Rows from block 3 of a small sound classifier, named by matrix and row number. Each number is 500 + 40 x the weight over its row's rms, rounded and kept within 0 to 999. All counts start at 0. Numbers have three digits each.
After each channel's rows are labels from the 100 clips, of 14976, where the channel reaches its highest value: "strongest on" is what is common among them. Only what is clearly more common there than usual is listed. The data: synthesised sound scenes: up to three everyday sounds over a background. In brackets: how many of the 100, against the usual share in percent.
# c30: last pointwise conv (model.blocks.3.c3.0.weight, 320x320x1), inputs 214-319

c30.120:585493523493405435487480454495520442567521574434440476461474479616505505477575388469518469588510444499483493470466434461477493534497510544530498478430488509532539502525527498602528554438483474436515474433491456491518552510390482447484590617552495473496502491475479442554478473511512475472481530505563484462511525452453
strongest on: applause (34 vs 5.6); clipping (28 vs 8.1); text has "clipped" (28 vs 8)

c30.122:522558507502509541466490450540549469474560481449555584496519446541577464477468542482430518440568473475528491535527543480549495461508466471551562494453505476518504467540555439523507421438445476574477474510536474487513558499482511433433439524547459491540506448492544518541500519459520417560571537532572485539524559547526
strongest on: background: none (55 vs 22.6); laser zap (32 vs 5.6); footsteps (29 vs 5.3)

c30.288:493494486435546566497514555496520521432497478471475497534506451423541490505541547499537498504511529519540490454590555480564446506460511551481542462587538508525491467439486514498436432529484464478454454499583498553483602464537488511483453463499474530494494474516486528524492537525493497474518517569479486522545501528497
strongest on: thin (high-pass) (36 vs 11.4); applause (35 vs 5.6)

c30.246:502423514552503504479504489503500486470459440503561528467397430456483493535478546516480494486554446486531516535537491520470503491537582438491474574452496567497448459519517484510521517533488525509553550465495548438506456565539528606422466611434454546591481502500512586445510487469455474513554471448541435493491501491442
strongest on: hammering (31 vs 5.3); beeping (25 vs 5)

c30.257:422493488433546474479472483588434468597510535463506550446515438520502524474463579450463486442500520498514539531426428481490493483408518457493528486477555430530470454484453508465562540491521503533470510476495510481493496502463522526474477478508388527502488454522548516544521487478468453545465522485543563490471489475519
strongest on: fire crackling (48 vs 5.4); thin (high-pass) (28 vs 11.4)

c30.226:486478564463558494525519460489498531455467559555450525565481532487494520539480491486429535462506439498518535462536455493516507484500535446506469433561521501437490505472482487443487462535466482517466510484506577546469460495525471390545458570467487485483443552522515480516524555468549513508505469533429480453441470500504
strongest on: helicopter (43 vs 5.8); applause (33 vs 5.6)

c30.197:459528492487539531571606507550500462493476616482499443509529501521507543587567495461524541549446542483454483479516424509558476469513488507527514500469503518504490456500550495499521445553480427552466500519585473468491485496475462442517523443508555519465477483523510521540483462513471472512459454461469501510502473546496
strongest on: explosion (32 vs 5); glass breaking (31 vs 4.9)

c30.300:477509471573539491543443513563419510513497481505516545465523439460439486501530514501490540480530477456463483536522487481539476504505528483512476498434514457556559478476492507527464461511530501462539509526542507550538503515536464522529583561470474504452431462515444536493436462475527519487568551548577519446530531540541
strongest on: thin (high-pass) (37 vs 11.4); clock ticking (32 vs 5.3)

c30.296:486454487454515435502563457525457475495455514508486429513473488466599503455469500529472493537505517468457543485553444496600534516419531476463431429533404514460529425490433597502471512514468504447553577492448501507552476473491470517468465441586458464495424527557554432482506561534512500528539498455543486501484554442487
strongest on: applause (34 vs 5.6)

c30.244:504483560455433525487488475466510467541521507496502441472476507487528562479460438511464479547407475513521507532531518566535444562464502380475499479553493512489564490517479556455512478522502505476489482484506582539475539493456446523570417500507571523454449488564562471400593533536512497605507559489517584526489472502524
strongest on: fire crackling (31 vs 5.4); typing (30 vs 5.5)

c30.161:490560558480497481410572556545475596497532559542482506412535439526508483518523484475490505564428426545494483504514542485507607520496544466501478531558471529484489497563553497429541452506552507528437498514498505454405482452497470446439535518546493505501471458539545537524523504490504515486518438519486544464490513506535
strongest on: laser zap (54 vs 5.6); first sound: laser zap (43 vs 2.8); water drop (34 vs 5.3)

c30.148:534585504478515488540507432521460534438474470462446460446552446486488549541470521529518483541483472526493447533544570502487467522465516518458535477539547489515441494513521505421498389475513559511483490559505461482543491416425599499493416463535464482450439461505481483523558564577486463478546481514521536501521486545445
strongest on: laser zap (65 vs 5.6); first sound: laser zap (47 vs 2.8)

c30.203:548496521535572549557460518514533449508500503454416541558492529456396534433510522499545430514552506471575495513488445512453463534515502521466523496451509488490503567491598475510465542465420513523530474446460533563472487495469515428506545485531446472470575553486471489482559492498614513565464511429487500520463488507464
strongest on: fire crackling (35 vs 5.4); clock ticking (30 vs 5.3)

c30.119:469510507436493463502589600453622584451481484489416514554454453520496465516495529461524488551523513458498483458469415516507481488409521483438533455479536482494524488457532489506444511527468500407437463499453593439487477482505426498523463521562565487499493600488500495482466445486459467521479423489507481503531477522528
strongest on: speech (55 vs 5.2); chatter (38 vs 5.6); first sound: speech (26 vs 2.6)

c30.104:504514461523612547510578515465503491548497572496462464564509453511496529478466508583504458502497527477513521514468519526528486517505513599495500477520497521515470494501521440597488443478528479537608581525483462546463489424535451584497521528486489533463523555466453501488534485572471509514481496527525383458467550531495
strongest on: sawing (56 vs 5.1); first sound: sawing (34 vs 2.4)

c30.295:557493534465524533450495493540523523495454532459548457454464501465471567546530493469602509519495477483490455505491530547559548543479559469549503438488539470493557481450413485465512556510547517510552484575526542498549476509497497541495547517510485520521477518529541477491505496511525550455537593478522578464473465500522
strongest on: applause (41 vs 5.6); clipping (30 vs 8.1); text has "clipped" (30 vs 8)

c30.91:549552463492540515556477467530455556521488470446518456537516475456488525464494504448515551498462528541429503503647477562512491486557419526487592537512530463498443529605483542510463470507507543560464527476479554429529529474477504469515484512470509529458518437479536483511408515575439488460527527446554467488544569531445
strongest on: footsteps (35 vs 5.3); laser zap (28 vs 5.6)

c30.52:461507514486559464541475526580507495505478550489491541517520468499562488438479511507492482469578591495523509542496417529433526499510546530495576559456518502513516441465501492444552474443485487580497503441530575487484531482555508437463528478500549438354475539533468472521497568412518517538497560486462519529512438505576
strongest on: fire crackling (40 vs 5.4)

c30.264:440457482516497537501529464528459450566526526501519419494421413487552526517539482469547561547589496562422443459545456535451583552505484501599510476522573510482487470458480503478546540472482499565436525426554471491533562429489492477467484536438490538481506535421538499509513507498463498519501567449493508537470506552458
strongest on: typing (34 vs 5.5)

c30.12:582473466556489525477447496502596500530499500480467558455514478490497511509496482530595617502536477497511491449464546564492462525486536487468564528498501552512394483479485492598550507441494518496493559477474613494484531528496456570586473508531492512519494469473446460451407479493492504494464480483474515452421470459512
strongest on: ball bouncing (46 vs 5.2); first sound: ball bouncing (31 vs 2.6); footsteps (26 vs 5.3)

c30.215:503484425455485446508485503473432515463515534462529486531533446550496428467499511560498522471547464511499492463554542497455508481587571519494491475575561559464533485454467528619502499520539452475594507508493475547516454489522474521527480548489552449512441561485468489535631517475535472554520453539459534515494527524519
strongest on: footsteps (33 vs 5.3); knocking (25 vs 5.3)

c30.16:518428512465613512519587465497501494495563518439597544527548516457445441475507487543497520445482469517526504441472482509535471560462500567487465462481475469480528511485479498477510461571506503510488433511526532520556541570515479448491537487480620487496494522556561472516617461475457534486513470496539477526480521472559
strongest on: coughing (27 vs 5.4)

c30.224:492470536567567588501506456551489486596449563495487544439518487506589540517510523500571456481497476450541475523481422527490493522472559490593512462526513491501536561473507504528508503469505515580488467489568571560435542397558476445445517476380478466515507556547434509536496426521569510510478482544457565487423563463472
strongest on: sawing (67 vs 5.1); first sound: sawing (33 vs 2.4); applause (28 vs 5.6)

c30.195:526575501458563535477448478547503479499526510520530583470502486483484515420495456522537471508543542587450434562573521566522474412521568543470546498454532418448509473567464507589584526478499501493500503482527490532546498434531482515525536515471492464459476531551489495450554514522467475475508530491494501470450534512557
strongest on: door slam (60 vs 5.4); first sound: door slam (39 vs 2.8)

c30.101:580535541500527467470576553527515531590523521538478502472502481517467535503468480513526528489487509434416518484509452460437508491489516510466482478486475477555494522541525487535547464510528567483445477543491462432456485558454447450489518580465450533513579512492503527516470470519508471558514510461560510498511463513465
strongest on: whistle (37 vs 5.3); bird chirping (26 vs 5.4); laser zap (25 vs 5.6)

c30.262:505519548531549547420446561498530522491543516464525542490463481499508511489402470449498485493437448405487501465524518424430530484516541542487574448468441397554463456443486494479522534476536407445561490519463501501428531504517482543389482424488530529489546491502446519503510470499502484533558470465454541518432518502595
strongest on: mooing (62 vs 5.1); first sound: mooing (37 vs 2.6); typing (26 vs 5.5)

c30.45:510428474511602493460545525567586483491463522527503553518595481497536510586482527548478442453521487495484535512472501518517395520504522521496562518489507476463481577456550466523510500468552529515506585482535469517474497470495533445572587497496516514515473502481501441505574502520446538485522491477440439447510419585543
strongest on: footsteps (48 vs 5.3); first sound: footsteps (32 vs 2.7); laser zap (26 vs 5.6)

c30.111:434490494436501497532479509523540517519497462492547521460514477506557527491527472506462483491496470497481514427489494468518563580502432479494497520470443433440481526460464512485528433497510591409530525503471593593494454481513451530507483467530539496528511502568542514522561520458511482507531505483538511517497519551498
strongest on: chatter (35 vs 5.6); thin (high-pass) (30 vs 11.4); stream (25 vs 5.5)

c30.167:485534448516504558481439491471459499534468612545472543533475533430482481497515496496511516475482511497542475521484518523483498454490461491526458443510508587497506490557540438497516389526503514477514419532464434576570543539501551489514435481544503476541510571459498520480533584559560430523571508530516477509474501499496
strongest on: whoosh (26 vs 5.2)

c30.212:509487501523481559548434481550500529496474592506489474559485442524504495460520494521595458507534435486467475451485521559535518481491484489531489536510492398553549435521500456474460486468477490546505526588477475474505466409469585542434545512484490534524462501472552421455496482473433433484508558528536446467533460526501
strongest on: sawing (39 vs 5.1); applause (32 vs 5.6); thin (high-pass) (28 vs 11.4)

c30.132:502480481488453502598504430472518582511534537445531500522488476518494462429496459479544522557492492598507501443555471499491490495502457478574425474476476592470509564450454461512514559488549486415519438455461516528500423548456469456495417480535468586506511464538501484483460517473582491516475580504484467538543489574522
strongest on: bird chirping (69 vs 5.4); first sound: bird chirping (41 vs 2.8)

c30.201:463442571452502509631477448428487493547506557497507521508480533480530529573428517513504498484537516450487463506487503521560469532476489480458493401481538491531525471518527465503555476526497534529492466542476498502562523519573449519479435453495640541492542514467490418492537544420478500494536483458527469472530446517467
strongest on: clipping (27 vs 8.1); text has "clipped" (27 vs 8)

c30.112:529541503449551606411501474523508518554532484462619532458516477508499515525438563441543466578524494526440465492479470570492491521386432541521499529578576425473442465496518456502512446477465470489516499538523503483551559503502539454531464447430469493486543569452494555490509488498570519493460557447535547526491528454535
strongest on: helicopter (38 vs 5.8); applause (34 vs 5.6); rain (28 vs 5.4)

c30.145:556537505538490517526492474561579562466488604526485575484439546528508461481516512534486463489591575554481476454544530516449541516494434574474426484522527426409407490532598450504443455487526543508552509507479526514455479430511526514511561499480554502466442532507496480518554452525494436556456432427446469588496468548528
strongest on: rain (41 vs 5.4)

c30.10:522503487588496537469518514512441538481473457489507508493569497522460453476493510483520600492561506429542550537483455527559468523555489528510513546492497540542555492489527476527428503472562480457537451547547454533509540457512499502526507512427519439497483522502474461467502481571561428468515463491502390500545483502544
strongest on: clock ticking (43 vs 5.3); fire crackling (41 vs 5.4)

c30.210:509510528518532475518494448483462480419524430441535454538496439567485502528463561569488480520440477486502420507484449506512484450579474544483483460595488535469527517475488515540464540469537441459508542468531522513514494469545578484541546571544518451476498494491549498548539585454474464434483489505477452408517482496523
strongest on: water drop (47 vs 5.3); background: none (47 vs 22.6); first sound: water drop (28 vs 2.5); footsteps (27 vs 5.3)

c30.172:482525446453498531587497617463519531518508489496507526530456510498465513525480493444473438429534458451420496467464524472488537526468462502473444520480446473472446491529459456515531510472496444466572471472538551496503473515548477479490539513419455512509546449519457505519569426536525497576505506453464501534425459568447
strongest on: mooing (68 vs 5.1); background: none (54 vs 22.6); first sound: mooing (43 vs 2.6); church bell (25 vs 5.2)

c30.78:469493586425520446493467488518458538510536494460542514518495443457486491562471460467478481535490552536476527530518479492490476478492478549527584524484458544526501537539504415452463442434508560526477484442457536514516546521583487531481481541431475572521497490494430485436488482514548507465487442522441505541473523525550
strongest on: background: none (55 vs 22.6); laser zap (43 vs 5.6); water drop (26 vs 5.3); first sound: laser zap (25 vs 2.8)

c30.9:504515500481475405518576466451516516453466512486533469520578462497443534550535545552492504493520500501451534455508588541491490521457476542475537473546509494480506470530527509574593449520544486530519578586503465476535536565496479564563526511512504504536522510517481548511556478546560497495409468495582468431453483444541
strongest on: footsteps (37 vs 5.3); laser zap (33 vs 5.6); background: vacuum cleaner (30 vs 5.7); first sound: footsteps (27 vs 2.7)

c30.192:433474495454500530510478482484482474516415578486575512471496499506434491522503518454451513461487516504454474418537537530522503527510572486497545481536505475478549439510488481470554492506499518397484539489459487493514500462531502516454489446494535489525469551520481475528494428539530500450470430529457493488448360488473
strongest on: rain (25 vs 5.4)

c30.114:475463523499490527489499472527520443518496522510565419503447479390474535507488503544568530504455504493482497456521543588514459438559452530499608476488466544429511503495545511528542514445486459544490552488538475599542507456537479509495510375503532547518519547542454528475575474461439553503512524486395422500450503486510
strongest on: ball bouncing (49 vs 5.2); first sound: ball bouncing (32 vs 2.6)

c30.258:476496471535511459445557484462574411538589498518485483520533474436475513499539534571456483549547502459438456486439453527527518510538543472576571525419491523512527466500534507545581435507454476524565594595497452478439451513545543606519488530576479498506530485518500488444486448482535556520576507511497511460511529440482
strongest on: footsteps (34 vs 5.3); vacuum cleaner (34 vs 5.7); ball bouncing (28 vs 5.2)

c30.204:488505449508471526511451497506482469494541425442525485575524479497532483437461552508510467568473521481545495510493510439540436521525452544537557520500464575439484452534488481419450463498513546536452484475449529553471500470492464521462504446490548524461502555489518523450581514498505489499525593447504475500469451490536
strongest on: stream (79 vs 5.5)

c30.276:489501555509549537462458482500488468484464460487462531485512530441538468491452573504547511498537428449507496515525449494469504468591553483569506487544547548491467510549508439445397562453514479468566450583473443511446514473471479530545563449499488469485464559528498503515511505536515476538502498545479523519539484556575
strongest on: clock ticking (48 vs 5.3); fire crackling (37 vs 5.4)

c30.231:408558552427559495461548499565481498458503519524496516535513395578458513539525483492525462552507526459524505524540462445422490526491494497501487486507517463492473438531442541458437548554478456474464415571492451556509538463523491510554487485484450515508466492435499439466501554457531434529524531514487580571503480425517
strongest on: water drop (49 vs 5.3); bird chirping (28 vs 5.4); first sound: water drop (27 vs 2.5)

c30.110:444522529500507490490502494495478497550489531486484501445563466523468573465517435514473472523495551585490502463560561446481536510503471578529514570546447486453446444444475444526477476488514497487511496457526602534497473484529475523525464449440484524462384552435482516560541512509443510504494535511472546597529488546535
strongest on: glass breaking (38 vs 4.9)

c30.233:481543416484446464592474519456478445475514451528437442462479504588520477490513479512520575472496560531505508499430546495387486519487525534487439541508522513453457551464480454454477487530482503439574462495473481542499415584463465556539485583497480518428435496491443523507538465491490509556496466486428530501519521494542
strongest on: background: none (55 vs 22.6)

c30.181:540421494429484571491492449505521512470454523497480527517444434504469560530521484493515491554485476553471476523528506469490471487528504568506558505532550519424418389496477556532450480496493509469489467512496522522480490492445455485558588502530478477473516446407592514515524504490481483542469513449491504591487493470485
strongest on: crickets (27 vs 6); bird chirping (25 vs 5.4)

c30.268:503523453524513493536553577484480555489469483471464553574545552422457555426491484561423508496496538476614503565546527443548431404485527466404500550540547531531488487554521471397504485600447408538526513486509461467507479475532539609516513512530502428463480535466510532483530497485469457469441507497478491506500520515433
strongest on: laser zap (76 vs 5.6); background: none (55 vs 22.6); first sound: laser zap (53 vs 2.8)

c30.48:473500580470479499488438541516523521482472466520485490528505462476500465470560545493470530480520419468459468515546593526463561541496564469488528484533511548505567452492441562540544468464514509504463551448453511492525514496460571447600556539599523481550515501459415512525450454574504498471542548513609547470554553477455
strongest on: door slam (54 vs 5.4); first sound: door slam (40 vs 2.8)

c30.274:578462501471502441521491478517531436496463454456522476648562453469538519524509491522525508606470587477475469555588523491440476540472502513550405460504486561463484499511467531498496496442484574499450496492494503425496492522473446493510546543474452476504468442492549460464502482560558539459550601429530504490536436477560
strongest on: footsteps (26 vs 5.3)

c30.196:484538485499520505490456483473481474481435402481451476465512511490592518495546493478521466457521440350569474522544544476493479511427521441474513483487508589489504524546524517468497453420526458475460541518489550519547497503464495526509582489575544464506452466508504445542468520525487537496544427514502426506561525502503
strongest on: laser zap (66 vs 5.6); background: none (61 vs 22.6); first sound: laser zap (49 vs 2.8)

c30.31:515529515582442532486469604528527551459598554518474519462497566526530544460560577489520499427489422444487396495502497515486559498464550502483574510452562583476468443482489464558504514501507519504514530561529512510521449476582574552485496501513501416528507437466479392557490472527530465503472509608489517425496482468462
strongest on: ball bouncing (48 vs 5.2); first sound: ball bouncing (37 vs 2.6); footsteps (27 vs 5.3)

c30.40:452485507500444544515444532394537489535457499510533523515593409536527492535427549490516429501475534558481487475548482575484552504581481431508442484594507518550535491414496525506508532521485457491455560529478539538479555501465540463535526489455514448511505501499449470521467526493467524479488476503447565463537532479554
strongest on: door slam (26 vs 5.4)

c30.266:495429483607533513473490479472476440417477517442509513494502538527468530549486509499497509474606466516409471547507511477472459574544382448534508493497600503444491470522492457506463481537512519530511469584493564515484446503511481578504490464484565565508493492491542490472550450445577499500513499505404478495483523469560
strongest on: typing (34 vs 5.5); clock ticking (33 vs 5.3)

c30.153:474530446492455563554560515499494534497515512546504454471482508483593450541572515529496515447491450510475579484527493467449503462469487507446549550457514440535538481498471518426555509473572477532453498506496571470492481485507490532468428483431602564478592554491469588501467466543498493522490429520445527453480471492497
strongest on: whoosh (55 vs 5.2); first sound: whoosh (44 vs 2.8)

c30.297:497558493470456569432457522499548495500509504514540535490479465519471547460619524469550432523456505513508550468485452476521535433491524523536519455524555533501476506449564375581484529487528481502469521563531392443523545496532498545502511549456521426498553533409530468521459503552541471442528509415504491561514466475562
strongest on: applause (29 vs 5.6); clock ticking (26 vs 5.3)

c30.282:502483474463523546489454484576537480525446535507523462464540476443493464505469455381496492587521525514464532425543537484526513544446581464546508511571470597552469460488474461508598522422470530464503514468502431515515479561541493449422504487461482567529557525500520541453490543487452563468423432468493503430479473513452
strongest on: number of sounds: 1 (67 vs 32.8); fire crackling (41 vs 5.4); background: typing (28 vs 5.5)

c30.30:545521451533502537486522471506461518480460440493470564507489498510499434484461472486522436504510459498438510486506473503440488437561552515495451526470453522502460477574553422422521476435480486400575482408468468546491499541496510461451540505470517553538511521472507513520434427517487464516443551457556418539524495476463
strongest on: applause (56 vs 5.6)

c30.21:578470528493493447480556521483521496538483480485429503478572524432500507609468469445487489545523531573501477523489486492497560447387563449492512478463438522481512508527566575460539517517518527484596474509511561512471498498433503519510505550613530567521493500480519481531407454453448516461476544572526465514512463497494
strongest on: bird chirping (69 vs 5.4); first sound: bird chirping (38 vs 2.8); laser zap (27 vs 5.6)

c30.103:513526523546499447472416591579489557490520531475514447486560488568467489439493504450455497494529483416499548568469484449517444512516425465591484466465455485520528482535513491502463496550535591495495494502510531450466480492469510482464459479545522524619450534579522415527558503452510554490520498525555459481514537452544
strongest on: door slam (55 vs 5.4); first sound: door slam (41 vs 2.8); footsteps (34 vs 5.3); first sound: footsteps (27 vs 2.7)

c30.128:461503525500496524483425516564510469491463575513506439513516548479454558514592502469532543517473477468501468485518546456429505528512417555465506508500485511510497472439547532572441449430466489489486527491504481511523487510416527522462512476435450508502515510433505572500485459509420465483509381467462474478506526498432
strongest on: muffled (low-pass) (34 vs 12.1)

c30.247:517434446482509453470482543441531456469509480484525449549565510460499500548497522543502482482510638511498577471454473471557548487434504513459500487508525489505546518535427423519549476423475484464520516482579411467413537521470515487450479511535494515600476531561501508547549446505512504492483561504487544575550455478499
strongest on: whistle (44 vs 5.3); first sound: whistle (25 vs 2.5)

c30.136:530513534419466588528475534504495549491481532513471579406459503508534510498560558535460449456481488483470459483480477498557469430493508530467529554543569459462479528511463481545465384551467435491575515470489516552505459456524533499517428462431521491544601555492519536542552522548466467536508490450472509476394462511508
strongest on: fly buzzing (25 vs 5)

c30.312:517485516538453476500477467524477541563445452451512532537526537531506497549543476502502530457583549470539508485498455409543514562486519523510462557503519516503452502531503531487452561467478529494452477491437505512504456525507523514487508508450433507522557496556472450477510526500497496530492527484529490494431477522450
strongest on: typing (37 vs 5.5); fire crackling (33 vs 5.4)

c30.82:474456452542460482526481485547480557501496538459498514513497467486425508510516483509585479520516438470526504540505439502532525506519522571505492494533538520455476447509400548588488458509507569558474564559431468502473530570411446630410461547452474528501459504523547490510462584513533523490495539572512531524509447556513
strongest on: sawing (72 vs 5.1); first sound: sawing (34 vs 2.4)

c30.310:465468561465481558579579499462455494463465553585509487483523455462441571516517477463528481482506493449506465524456451548475556540508468499497454552486495549397590472490504529512592406469551449459478496469499559496492483547468487444477605503517584511494534492501497522515501527533492539471505520463502490421519509504447
strongest on: explosion (27 vs 5); crickets (26 vs 6); whoosh (25 vs 5.2)

c30.209:470474440450478513528455561481576565502499417536508605454413425516509466463498542543472487448465539481498541514585549446469446519590502496472494560413449454430496537558452448536499495542470468566539530452492511512508448459497571470545507430561529547527516598475498580503508507467476460519557539487552469530506543538444
strongest on: background: none (61 vs 22.6)

c30.50:528492522514525480498532495535526490497520540509499554577452527502499466450490502487474513529481531502483539513504487474555506488532486436456489425429486565457471523453508455473473562544552459459479437489518415450441438450460500530489441518485501563457573571511431500483500535555525516622476410474505483512512524479494
strongest on: whistle (61 vs 5.3); first sound: whistle (31 vs 2.5)

c30.157:566440512492510499504445497492510460498515472521523437494505451606470498425509499462459549592506463521474493492547596471475475557557479526502551471511464515442503508455558498520443475474423497496464527523549488485471438501537494507475523477491492438490421499527494520421511462479512511492473470519483496534535403519529
strongest on: stream (58 vs 5.5)

c30.307:576518515482526513458431431510532515516509517520559585490440491457445474501535544527520520470546430621436463515531447542552452554496459502463575438494528542465466399481519494516496498497554551511489469518490477506498512507552529470577462521488523506531462520487547506501504490456465435480523497495508467542464512485496
strongest on: ball bouncing (56 vs 5.2); first sound: ball bouncing (39 vs 2.6)

c30.318:497548531493524515462423471530468425496561533463434472428489525452502481529529528463517499441467590507514494516520460525535504469465445559590494503477425445552531467488546522476536557522523472524427484469512462493480472493539492529471497526493541520506627451469517479460488544518528522476483452418511514451507534510531
strongest on: doorbell (33 vs 4.8)

c30.202:528508482489491490560512513487544543468558483516525468425513529519573524518481496446480480501492548456529514488506448529513558515489465580520453568467481592461534558474495500479476493479475513450480431496592481443445536497480467429474485486534488493469529440583561471555548540448482493487469536523459529547482486530538
strongest on: glass breaking (38 vs 4.9); thin (high-pass) (34 vs 11.4); first sound: glass breaking (27 vs 2.3)

c30.289:532543519584471520613497450565560617448501522476458507528454504566523454425463478555483543564454490564534567498547434539518497433549512546438465524484545450480475482481563550525510535475478504542484421414449501561430539547552473424483456536468489425398464547550432521538516573475524460503489497495439534489490571462483
strongest on: speech (27 vs 5.2)

c30.206:495489487485521543558557462454449420520524552452556537500463516509506559497561502507484471544410545553557498504520575541461552499511524518483456457535527464471471491524528439447470534554517468546489541473529491500427601451503592488489527538507461493483464417416528516443484451482481533517476506355520529538451464496523
strongest on: stream (41 vs 5.5)

c30.248:500471510545536597484538467502566441573493592536512447475507473493520501452486476497473506551462461478451510502525452502526575511535517489533458507472537536500522450495508466525489470454465526493500514555505486507510513530532497490495593470497396533551569496499439518474503490483518532442510490491511517518533525496526
strongest on: fire crackling (47 vs 5.4); thin (high-pass) (38 vs 11.4)

c30.58:544480491560544554507523590453490496483458448585488474487575463574474419456484473435467486463474543589486532504550539511531519455501508485534535494472492470461498568559499445578475521506434441521568532463532451531515548522528543462439476515433499503473470503498534497503420560504492457523440580490509639613459525477458
strongest on: glass breaking (41 vs 4.9); rain (29 vs 5.4)

c30.309:522476498507507550501495527506504533493483539486455513537500506467526480447500528519492520521502496518531450516498502502488480497534449491451569494530471554515507517455451517585586499459568517549456484461471450549497452574475550452624554549599473494436513519502495503560470438510510491555440490552502444488468534497511
strongest on: door slam (31 vs 5.4); footsteps (29 vs 5.3)

c30.269:485523548475623400504508431594476500545453517437587484459476562429554468489473519534488491532431574452486480509456447541555503553519479531587522421596514552483493528534473554552539523468493514522498554426453525496516541519490428501515495453535497491497507486501521520523510553502539510524497466504540517511479500568526
strongest on: rain (61 vs 5.4); applause (28 vs 5.6)

c30.156:521500498561518541575499460487514480503500467410471545481500528504433555461546446524552581463564463476441502445516515506498519477445507606493505503507555404535513528514498513480504509500503499552508506539489539543543533438528456525456561491486485539508508477495517514509428541487530587519469498507453519459431521476516
strongest on: clock ticking (36 vs 5.3); fire crackling (32 vs 5.4)

c30.67:547490523512423538516515484603522506505507576567505496492488509562517493392551484518482522573479524554505515481520476488553490477478514471518411558485439448447512432459448491509478476415469549531535454499469476481475440553534442424522512488413507493438499441574484530512494508517463477539484484523464508515484517541483
strongest on: applause (61 vs 5.6)

c30.279:490516571588530530500532482472561483421460448513535467532467536468561549609440574515580454509487517461475507556561496545562490454517518532492546467468606512462522510523489558540495491427476510492535481521581467496522420438564448523480569499449448534515474563469436460503466501458503501425462584549499476473482544437531
strongest on: fire crackling (51 vs 5.4); thin (high-pass) (46 vs 11.4)

c30.165:565492529572458541597487471468524481493508521489489483501521523575477541499517560519490511551530499491543475563437454496554504577488391482515501454567509523552543517486415532524539480503553475471599548562528534527513481460460566565486475528533489544481456505585465512510513469432521507516498531537494506490496485472445
strongest on: vacuum cleaner (32 vs 5.7); knocking (27 vs 5.3)

c30.89:490486553448525485507479500551471433494506466484521510557521508508403590461465445539489522410522596481500505482498456489510505543418500488523445516514433533508445466489488457509536428500499497507438536496456462434478556552468444510542514506427521473480531517409544526434484494546498519530559495385484518430558538567467
strongest on: ball bouncing (65 vs 5.2); first sound: ball bouncing (29 vs 2.6)

c30.18:504554514396564466487476474458476559518571482460494505455512483488458516541504493540524511486487464501495469533481543464507540507453508554510386546490417456466510487569509571531497475488542437546555436472494466525520493592499486496420510489581446458412483432509414532533508543573529503499523514553561511466489534492434
strongest on: laser zap (59 vs 5.6); background: none (48 vs 22.6); first sound: laser zap (41 vs 2.8); knocking (25 vs 5.3)

c30.11:450502452512542527481522566457556564530549586523462498503548491486479499525503526491526522461476464457442408475542572611493450505439503510497601482430485571453510478435510492513485474441541444492448462447437505484472491506518458496472546502484523516524552510575449541445482421500472514455445509459502483505518492541535
strongest on: knocking (37 vs 5.3); ball bouncing (31 vs 5.2)

c30.29:470487464539456594419487512575478526552534476480518493496530578486525469437527523546532532489559466429459574557475438471575477470517467547526495481541518480530527521539508523510517516472478543538510572553502469519495502550489507557499429493505495489494467474520494467463519504479497552450468550558507525468567482476489
strongest on: thin (high-pass) (38 vs 11.4)

c30.100:623482464484451471462500490489509462491523420469510460500459492442485502555440517542480556440514523526465514438457489534508534514501500563540538453556494534575449538437579477458538496479544544502453566457459507511487471528463601557473534525501453490524509451429546537516555452449541514454458493562534506517492498511555
strongest on: footsteps (54 vs 5.3); first sound: footsteps (33 vs 2.7)

c30.241:601466454551518536463432485491494500565495510503514505570540482479466505525474498501463517463515476486519581432523521485536524471518480547536466533418500545451513449430469536476443499537494460479493505475507515550466520482502509531497552429492448496512533473558572450421528482496469524521458603471523518435471475483491
strongest on: beeping (43 vs 5); laser zap (35 vs 5.6); first sound: beeping (29 vs 2.5); first sound: laser zap (26 vs 2.8)

c30.235:519495495476498501519501517557503503495552499493441501439483444511459497508518482549528583464476508539519469448531454527583494558508524521549584510567467443525525502505510496484489475506480555484609485550515575496591523398499542492490489523498497514475517462498543492529523494477499543519555507490540530531546509470504
strongest on: fire crackling (42 vs 5.4); applause (25 vs 5.6)

c30.236:503537470491535507612487492500481462522464556513419463537475480512436489473454449479495398506524566516442581487480473500580519489485473513544499493463469505536563482476549535484472507496561473500510526451485584541535538513513473518471509387479506476518502473524526448471560497512519517457512489513485500444522517435537
strongest on: crickets (30 vs 6)

c30.121:488439528490450526572452485452484542427477498551464584478499468480498478494500541530517503462570507526483506560427422503447473510546501457601496568507544523428533414493454513498532393511493532526453532597538586473553521523500501521510584510463526479538544530540482474520482507378484522479442506493467505452482489459549
strongest on: background: none (57 vs 22.6); glass breaking (31 vs 4.9); spray hiss (29 vs 5.7); first sound: spray hiss (26 vs 2.8)

c30.208:491443451524540475508554431532500509511551551487485531504507476454520544499454514558486500508563482487519483505498489513472464461445440557465507491491523524428469508478527558471500439510578425553496452530486529521481491511474447539502441472490469480514507515536524521442564488523490502523521380511480495478393491528513
strongest on: stream (37 vs 5.5); chatter (30 vs 5.6)